A small encoder-decoder image transcriber, trained from scratch.
Model: 8.91M parameters, 48-pixel images, encoder arch gmlp, encoder patch size [8, 8], encoder layers 12, decoder norm layernorm, decoder activation gelu.
Training: adamw at rate 0.00076, 11900 steps.
Data: trained on seven-segment displays showing three digits, 195000 training examples.
Rows from block 2 of the image encoder of a small encoder-decoder image transcriber, named by matrix and row number. Rows with one number belong to one neuron. Each number is 500 + 50 x the weight over its row's rms, rounded and kept within 0 to 999. All counts start at 0. Numbers have three digits each. After the name is the row's rms in percent of the matrix's.
After each neuron's rows are labels from the 100 images, of 14848, where the neuron reaches its largest size: "peak on" is the class under the peak. Only what is clearly more common there than usual is listed. The data: seven-segment displays showing three digits. In brackets: how many of the 100.
# u: gMLP up (value half) (encoder.blocks.2.mixer.u.weight, 768x256), inputs 0-85
# v: gMLP up (gate half) (encoder.blocks.2.mixer.v.weight, 768x256), inputs 0-85
# out: gMLP down (encoder.blocks.2.mixer.out.weight, 256x768, transposed), outputs 0-85

u.630 095:443479535455552402436472451503477600540507476496448517494477561522503559534555474497520515558523453552487499424512530459542398463447551440485481588471507504497517451406483522521535481534457556490553499499551416576470511553441548446519468463482615412446566503
v.630 100:486521525616478478499550492520571552460481413576494607554452511445447544484548454562545542502516535530514359500527556603478490424554512502480535533439510514438469583410440452524496526544551466512428550516539451488545552555479507502474422463547557475477507540
out.630 100:494559477537491427510476527455531499597554497469493472514498432420419485487529499459454467466502502544457483578487486483516556592549563545436568534557516494503535478531509446524463478560494445525421555567461416410520511495576503499476550522483492422587523467
peak on: screen (65)

u.137 092:496491465544618641543569452452607522582497556539461496561439489521435416479465518561479551613454601540558518480451525410490526486545641546471453520550521454490505463562494430446446479532546446446479384503537454575493516422578554487546411523450553466544516443
v.137 102:483452436442461469499395467429452485509473520532558394583555538442438469450455515582545493503475500466366497468449500384424476499548494499474451411555515549475445503489464548470509445570503487513468447455488532482508444482546446607488572461571520572462509431
out.137 065:449482546521536444457541492513521464498509586600526514489544515502563529533539558400496436493465515565489525486526468602585518488403440574465462529516587467565578466462503477489542564586587520432563533499535519494520556528500501394524478544507510516537507607
peak on: surround (99)

u.500 101:553476513467419468496440560463509456525495485527487528527522522455513531476516445445464529556485532498425537503521429520528467504491626470573423510491497398523547454472579475481570425477407518405496480597527567536504522566545533527510480465462604414436572453
v.500 102:445487483500460509518467456550540437502499528528537506506485444502582526534442514529471521549579475447539474488527545552433447543637564482538487416518507554482508564526484558533483528496455484533511418505501463445446474423374472584567516458507521492469508474
out.500 094:495493517550538519515551498415545492486641436520535525390577518482517555557434521569458426552519391531553424433523522428482500444570529554497422568525523595533502432550644558506472506502393536475508549426536464507499418498430447543603520539526457542523465529
peak on: screen (65)

u.508 093:512440501569400500524582449513520533490487513494595429526595553457409491432521576462535521493443543596507472459509487425423437479524475540396577533559541529466487461491515544532597424368495537454578566390533549459481551674467521500597409470496528413536472519
v.508 104:484439445425457540498410482570487497520451551603425591542493514499428555534544508519589387612392475472494478438504509486504469518517490562524466444533465566544566475453535501521503448487467572484414594485442449544465497438550506416529497492504551529446566404
out.508 089:498430505429439563533395588554544507428497462514434541501519456549547536506611496589521509596488475390435518509435528433493484405562442464543423557509546519500497438614491494549470548560494590511491520463555510404501501370479509536543544496543489536445433519
peak on: surround (100)

u.322 103:572389592512426471519488448480371510484429499488589581549551591559476554454464471441471500498460533539498514483569530459458535477487461496488499468495530506502509445459644538512473493425467455483450493571478525480501479493430500525549453511512537528478527569
v.322 096:513320546607424528435504493537516541452496456513537485579521520556542565457546483439441549518494438539437430477487478606467536480529462567473510476487481512557528495429571423526530538494465528431412462456567577504500512543489484512496504514504458576445558495
out.322 102:511496492584497561421523473507567457566551561541420496530492506467537441573609576493534572548522507552510436492504409577504515539429500472467565492524477433582527478448478382544593448565424505452506571481542514539486488551489425512477406554481559502621561501
peak on: screen (88)

u.2 103:510410522435520520485604542416590551508410462501538611586538533516465605498438468535460449538465485580527443489480559416476550493482512533570441517588474505452560464582540489451549464487425501492478529482580476547533554499476548481511499471422496525493515497
v.2 094:470558526591522511526597527559456486453498515493527531520516536551498509563445469458445527529580420463543470464497552519497437465560593448545493571481494551490466456478608500520493562654480435505471491512517438419456441472479456535462508536469467404504496491
out.2 099:437465481506551575439426509540551464551572443557525482476508336548497490596470587495460516600570523452536457505453429587604622556498546529506596418507550554527561572469469499461478498550578546424464518474491406443519548433433460587502551522619554487543504547
peak on: screen (62)

u.354 111:527506537451506548451490575433541524573457462497531532446518501623487456478475440497440550540627503491474500500491547512524479506496512516530485529457460500469505506523491428450458409496507443427490403493452471543531499573470575468359520582508437444434582541
v.354 118:503490500416477483545513525446450428489516480390390541548508569563491522481503490460523533443432420513489476561463487529548457472453460587471465489560550479431569452546589401540545454470486507408432563620590516525609438499527497524472511552477438481488531530
out.354 135:544531555441458546447540494446461454484366451448529591456529517513567456442500520590403435506474493498410520502475439454558506531525507566469502560490499447360502520521522495526607482511574530477478432544524473541544477465487529561545483506516451431477524533
peak on: surround (92)

u.341 104:594616483591490609455535423419399439538366482476538577468606479490529423516533552511468555505519543506500459579418528525416513441458587467547516580558492521543494523475572586494461486551553484419512533511501529499497503482541448517543527572536394444462589436
v.341 112:443509454527458516532518484459553466440518569470508493454513556517519463407514515554498495492530465430530523454455541519579450483467502602451445444516577481467438519452511468565490522473532519527523602570547484497539439425469466463444567528485415572491468412
out.341 112:557500557422390485463539502469518479475414452506496614525537532502564525445465422431514463433542534463476513563435513551499538486519542453478481549542580472411464494467473531558524531594580483609475466544446542556543429448540474421485491427520471550485539525
peak on: surround (92)

u.441 106:476439508502523515442500596504531540511450494448453479479447529539412475504466496527482437495528520534391416545555486449576512515438445468544389518452506530582528430481460519517470511495474456450498527392502593480453544575475560567565461421457561513518471523
v.441 114:481512531531391474553573524514531500467598505578446489388483533499509514584462466557559533502518374485596400527466466500407453484503606483524558486513552438432434539512475538529521563440534524470476551599521494476461515506519418533366503471537526544473481524
out.441 104:545434600419493541482478559512496334483468469462484579584557547490585518479458456484568490465563521453435534580444437507475464477524506487466463564514450509424531472382421562560502525559595467538476453545478556471531447470546477479480463407518528489562528488
peak on: screen (76)

u.38 092:489520557491415532533468486516408515525589569486457481466547570477521530484477430545534463522455451516531467534516477513504501571574488534558449391490477478498558463541484500426475460467460558540435454576616461490462455393521377445486500482493440467493476497
v.38 106:461477444474567504524403492491582412474569488428489439473519540462492551489532467440529423521545477426572550426532548452448524398583449504472454505447543504463438509471460526504478546454570491486537524521584452471491463555536589498566534442563413503483514477
out.38 110:518520444475483450554595486442459512459521419474547518467491419423538402486536445471477500493511551506496558449496559450463450473516521487467536612529622500464491484468548566525490572597503487460570513567434474454601537501568538542467559533494413564584457514
peak on: surround (100)

u.762 096:481510513528537502405435406543434457546520476431430504455544456474541488515503521446413622506443571507472510418558433600463479427385488473549447517471391491521549545540576461442534537520454448462480535499449518525479513537521581553454591470469493479504536455
v.762 103:456456466451484435437583467557459537472498457478533461462506472558518375507450407523509468552533532515523572520487541540481534533522589557481522543530516493505593472577463496476460599516497486551472546489512496388570487491521505500538442480511549511632487568
out.762 114:437541521540608559593485571532524468559518444522552411494594500556445497496480505580483497493550469496581451530468481334522464501549472541534518481406451467427462503518422558490505464425452485481477509427449506486481469493297473447484419489424510466502571470
peak on: surround (100)

u.681 103:534483586519466554464427568535487519579597479471441567518572556470457502505463435431468472518638514426564527553513502540486564549457478422589645506502483484526593429499471485468477528528550436436541502567557551514525524438507567473468513476553543411533558484
v.681 099:514542439529460502435517514477540569480447463586534549484564586599489468595509456508400481478551563431502507587553470486561479509471519441450517458431476518514517463432478486496503416442492487525448511440581504416523421515469535536492438582453531420579514490
out.681 110:424536486505517534446481518413497534503461563420404536425431484593471537470463481550509540438477455468493537509547519462506424434479573513597497513545398507533548507578506447492437499531519557526596526541623504471559483412547472456535528565514422411499401581
peak on: screen (69)

u.222 097:413554573463496528490478476524522577536479394497457579516473503504453496517503565524507529492598569472477483532574469521507543512494422430526409519421443388454537525520555513562492488585564560433532490467505509576406633486506437440446384459483544419461548520
v.222 092:507513503513487528480496502459581555482502425558447494433564535588554466491492549504524570511538561514588477496450481485455465584467493522484529472514492453516512509514436447464518415523435414433473454421614413522544392475592503526533516549476497474468505555
out.222 095:512517460519453498432510433453581439528420482467535489456523489533538435450531474495468574393416556537446589524480506509438465536467597498515502529568484522513505453540507455559489544577568487564428452557544477441575456441590426466466509464498460452532647420
peak on: screen (64)

u.690 110:466506451497468477477527545468440530512500457552513523533517673607531490441454443350509505497449515479584458541582423481490482423539456499460497406503515458425517443506541547538523470374494546470421493557510590478537477494489439530581528518392485413547477431
v.690 120:427496493545478457562487516419580460517517490434502442459526537446464438524473536614609580478488470421432484423478540516446516514543550441508567406512496545499539586482469554526456576484479475530394483453572503462545476490534543563499517515577436558487518489
out.690 111:521559440546437536483467432478513463515617509527432550452440535476530488563436525371537449506470594521562471601479474547584451519534517487476467471482476559597561489480524522502469560560453484501550429552420466415509586552475446577508538576511440555613454456
peak on: surround (100)

u.70 103:517509565537452496569465493515496512484502451577458517495527524477495532510469515454450520459575526562460508488468478435435479515464460431445562473503551557518509516527467518528497456401441553499497503507508501555471538514451493381510460457319482559550487530
v.70 109:377453444505409596579417440417472482489511600534555538555519479503525580505483499467492468449461386439430498472468510509450459514480526447602505475512526459446477493407557589433434560473494564511511495467488440544431471470474436500521477452561537466439470478
out.70 118:479424509553481524437595550467513490478530476591530441531568475470437431532518550516428494507538422538554372430532464496496583524445488459443523565479555503588487410446524445439515530474489492541486551478545474506481559523423474462528463457482568478552464618
peak on: screen (72)

u.638 101:486493561528457595545459552505465516577545458495465520618495479473531518517475451543492497522475473525502541473403483508481493482478550524571505561503376426428629510519574431491482436529501565443501486515464492566558525490500472538527507555518551450469575469
v.638 102:442535479498415467499483525434507420448513465453515543593518488490545491529506379553452549493498552583398520483574559617508525471552560369479424541508427542492508559538529541506491593451454496472465477444482424437457409411533582485512522470545477463550501517
out.638 100:511503537511460465480491538474623511454521569507501580495427505467473519588514483464519442406518502526534480487528527587506663473389480485490499504551571369520507451526511431486497550521558493613498527478563469556454408480534528463480457454508588468458436559
peak on: screen (75)

u.536 097:562611611543445432458553544545475533630485477489451550523524615478486370502411535567521624442518479481459475504417465488439438483484515473536562432596530470540571508555549476497470510461536522412537540516509596518437499467469472506543478497521487439564562573
v.536 103:553541525590465464463551511547539522546527424491449476516530573599478454578549459456574474418582459493478452519447469520494498460480469482471521553482518477571484557564462467460433480464440535541537565518463544532493519506486488459466529488427464556472493519
out.536 118:566597550558550492590539531543450579475546485556524513486542540530461521497524600537550458499476448447597512555522480499505510510479492544467481503450466477482342571495506498432509404446400567460481534500566517507419487572395431406543489556458488487376487458
peak on: screen (79)

u.493 096:563469462543452495570577462497434592501556464478482507548567487596436556493490496458420512527542519588478533466541495467480493530552462483532615497482544530587572458538535479572540573526546517542478385605506429567531512502519581491516482502403586493506470490
v.493 095:505450516506479650411580553496513458495480629649499509539469506481575423493531587568421564496470495493592485444455423559377453560582537486434606422539551545500560437432534438511451495466565526463520426593573472526389513523497471548558421488482549475470470584
out.493 095:571549537529484461527500508487533513490484620545466518587390505482439549487548485538472452488518487531506530533532465427524469541354465536546489490535553431566561406501510481573511499465498511484607561516553552535447506524478525509561433556452505506454423586
peak on: screen (95)

u.495 098:511395541501560499536531572523445428554530406473506617506626556539419550457456478523454573542458551413443488450545546550540627521509532411499461551539391512523613477520435465465474463491569516450537523464565562573440494495471588497468467533399602479426591452
v.495 100:523476498558493428516546488471407546442482488496449486538424529579470402417532541429496501487506622518468540473435495472451491469603578441443509478437412543495465511511519452648494507488510466472581412495429587463472534439452405592500565505415476508434507533
out.495 082:457500493553553551493482463372500567535432590433448520545331535548503521487495482511499518529511566433542463518548554518532485441424579462527521471365330466426494504542496475481496586473509507564499404468565435558452521512492513576567496631487442609462493491
peak on: screen (90)

u.294 102:562414577514430475529461415486512551555541474469433577535559548527505559539524518419381498511472527586404395484485504553452501439555467554449450465589534538554467482614625479551507394446455544490406453509562582405452487517527522496502485460460480506497423427
v.294 097:491552467491461488508555416522546505466505404531520462404590602565457471478471553520529527498552467531405506472483455467465538451490493450426451457543580453523489516473480530458444513507486548485419523536471592487463491453500568445534522456474464532494431498
out.294 095:488440521512596520471381551503482488500507475449458471549513480507433499534466523619443582490482471475412521418586479482458526562431532492510502467549446595602542562463442571504470469522481503428489584430533464464497448496440532523553453458556600459512459488
peak on: screen (70)

u.538 099:554439533516444511432573505529573502508568486496538460508514467554524444467485398543426550486386524495470501477472526518464470502468612525422522637503392580444577555447572522474535503446451450434510556559521502495530538417501560546542512496498523447526510467
v.538 088:545482572558432561460509552472546489512587543485455549412595520564452422488394545537576585441469569491501454403540506455515528533496575488494470519543448526480533565495543513466430442507550407516440534461519498506555568532478451423402515532399480542543483477
out.538 103:545534484492419489476558521427505584528442517472541536407480435462454529461523583452466467467484483518422517519469530420566531508511540550414530519531586590449478494593491443458475453523558504598429474525452469450469491463546499467464504462426462544521492508
peak on: screen (98)

u.666 096:524526505394497538457492431462487461510559417393524572471606450569436486530533542387437492524499462582430531456586479555567539476587451595554469561396503583498511471546473548537519532506452556449560401539502466513466532556556568488461536457551599588416522508
v.666 083:554575523535493580529557458492564483662482428500505473425563591558524505529508465490541517481551525499470526520437450439512443572491538494440576387506466545475514408515453465459544581432383447520515425507587509562511538496471514463467568564513488507536579553
out.666 106:565474561505437521510518471485548556500507581494448427542474551474501544535556446503498524497489478539562532559500488429416438575443517534509518456556576500553501410521432438556502455515491492566522612460600582474525439486544487520515449513396510401534430612
peak on: screen (100)

u.486 101:499509558502536524490520423569433563522536458475447484430541551527397474481441473571462510444499536482432469510491431527578656509458573436432426438518504506498569523456456414466422587532561506472424474532466480449488546436530539516407541580521568472510523441
v.486 097:469395582490579542534437467439546442517478609534504556420529487483486590505466501531526490448382394537558507583526483628515521545412473558503463478565571507464544487471532477455504403500528478413485546524610521519482496536541482463582522466460538476492530598
out.486 119:561547505469474563518434509498480474506449491629531443494489526488495508547528589538500440582541624513449497414483529486548435464502418509480492493441530520463514424475473547587472486494488539419520488398525431435456487507321544543545494531478435505567529512
peak on: surround (99)

u.32 092:525566522495499520512537551567431571587564438493407591359414526400435536441529524495536457531603493574552483503535412549562579553498543456518498530482540482459498491473473516480466526481451539475570417534438460531490512496437460508430480453419654431460562426
v.32 088:446484563485596526501462462477455590481632532453474460504487593537458551494464526483442440537558524561471456536524483485500514522569549422428480415463458495508565504448555532463485406503492461486541470541508497563520469461509450502514495542458610422516460459
out.32 091:557487540589527503398485466492555462546478570432525489493541477524496439484489488527427503424476592544407575574511519513461519534481525542437522535526561556499535460535519443495537506535556497556393481523569519448563497460585493556543510486504496461602536523
peak on: screen (66)

u.378 092:435506531543576522507499551552521584500528457611497452544438579555437474552547541579541509490502480502484422493468492483466559613546519495523552451468554495468492480484471479454464454533579510469423576464533550542506609565468436495580489508446525555462441436
v.378 100:510473528539473560540449507506487519529580556537497483454554502502485540423555442541547486395506429468522537534542528509480505503399590532471445548459409522447466564390480557521429563508525417470452444505444523562574481413461486473474537553520454387482452398
out.378 071:536503433555508447521521544572561611489602543480542512437490505504502475548347519510565481496491480518500510507478541450500491543448490514480494521462535466552565561499512493458507452555470473482489499485452545466565520516546455536546509552539496505478609531
peak on: surround (93)

u.591 095:525497472475484499529432590548540552504447451468433474525544497393490477443547549492436518489441582561506523454414374373423564590598466451469475477479470469541436525586506454492415485483433456413461527486515538507521432475540502535550508432533526455489542523
v.591 101:393529442414499512534491572492494454485627539461518513523517581515568571401506505418441437588492529475468513440538549479482501468523480534548476457508404545548427504470449516533470545498482490553482502463497473463454417487582451385492497487475532555525534537
out.591 081:480523506476559539431604580403490475483483482425537489415588507520522517491487502436443513500510546540500554445425440434579482435483454466521437475525549503569541480543455466469500483602492488492548533487560435492557440450481498442452575510467429483517447639
peak on: screen (69)

u.543 098:502514526516506421473509519586489521531550539433477549505576442559497486528483542379508555526537526476384429499455502505438531541415480457547430622548501502526500501493431448514598520508428454477584366481486505495562546517500386492518529532495557545456532502
v.543 099:516543430542505476488506509540564536488472498532513509485506515424448575479553477517536484454470492471620534454536520517473466497436585400543458541490513544554464527600387452464505550495466399575489455498503583484488533510566479445516577406507469476532472511
out.543 069:521548479576502462523519414493534508542540495558519447473481533567446498564509573526518512481497380500488543498483475502390465482509520514498504575506484498539512514447519575571557490580523572488530529475436532499482481522535499526601565479613505508449482482
peak on: screen (79)

u.545 100:494486513488544451496511538541558542511576514479478553555581509562554409511504509494400512446492479509566476473522448474521483463486487525575398525454391509460517403469487416534543527531463476496382470615640520475488490446481417535496529509493552546496476412
v.545 111:498495512489498589522422537490577474400522498523472454575576382429519579444527453501489459473490501536474530529434493432511535570524515484596482456473474492471467433534396474439477439474445520512493466442569489473480486399468491495599551537517485431508509404
out.545 097:527532489458505634515625567447437405493504397438488615397575479534562466483488594523483471580466549563507478518482494501560422438533463493466519504423438600447510520496577494482550538524521512438541444512508376486519490543467508489542446580489451433579607488
peak on: surround (95)

u.664 096:539421442495414506521517521533450563497530524472492518506618501567362541459436456520401450509487511625436466559444491500506472467466523534577482517525532495482521476563440476463442462500503485428510542463532471427530476429524569503479525480422550457486565447
v.664 094:543493540465595534469500508501524525549431472528424506584556540544503521500370421497457544494488555544471372459532496552518566423572533531513546513518451551466535438434518470379479455604489448460513404554548550546480598488586459469526428476519577445569545534
out.664 083:444499555608504532459513489480552527504551550492450571483438534494557436549501486518533533428486439511516426495561546494440492576538582438457537485474521532482497556586519420539616542475449463628528495522447548530395649548492438549486446544450527521484454423
peak on: surround (92)

u.291 101:402378515566538526562485503554533538530474486505503604485513512481553520614442512557441450591464537549415530471552571526542531521556461522584407460541555474508556578508551532436441546487571600452441562555546453465554533464478474534460529537462543470580524486
v.291 088:496440447517571557513452488446494543476510507477450468507504467596354500522513411514481470579508557443510508532502398486545490470532447502568501451511475570481456459569430558473382461471415425507550379507488514502507476557505639484549534483553525520514459484
out.291 096:576566584501486472517479569544466468500480508479529537512481475505525522465445523481506526525560504480409478568502528349451462490499470545404515541451552524455489550536486641468520422470468444519450511509396454427443571537428505489528458407548491616492585460
peak on: surround (100)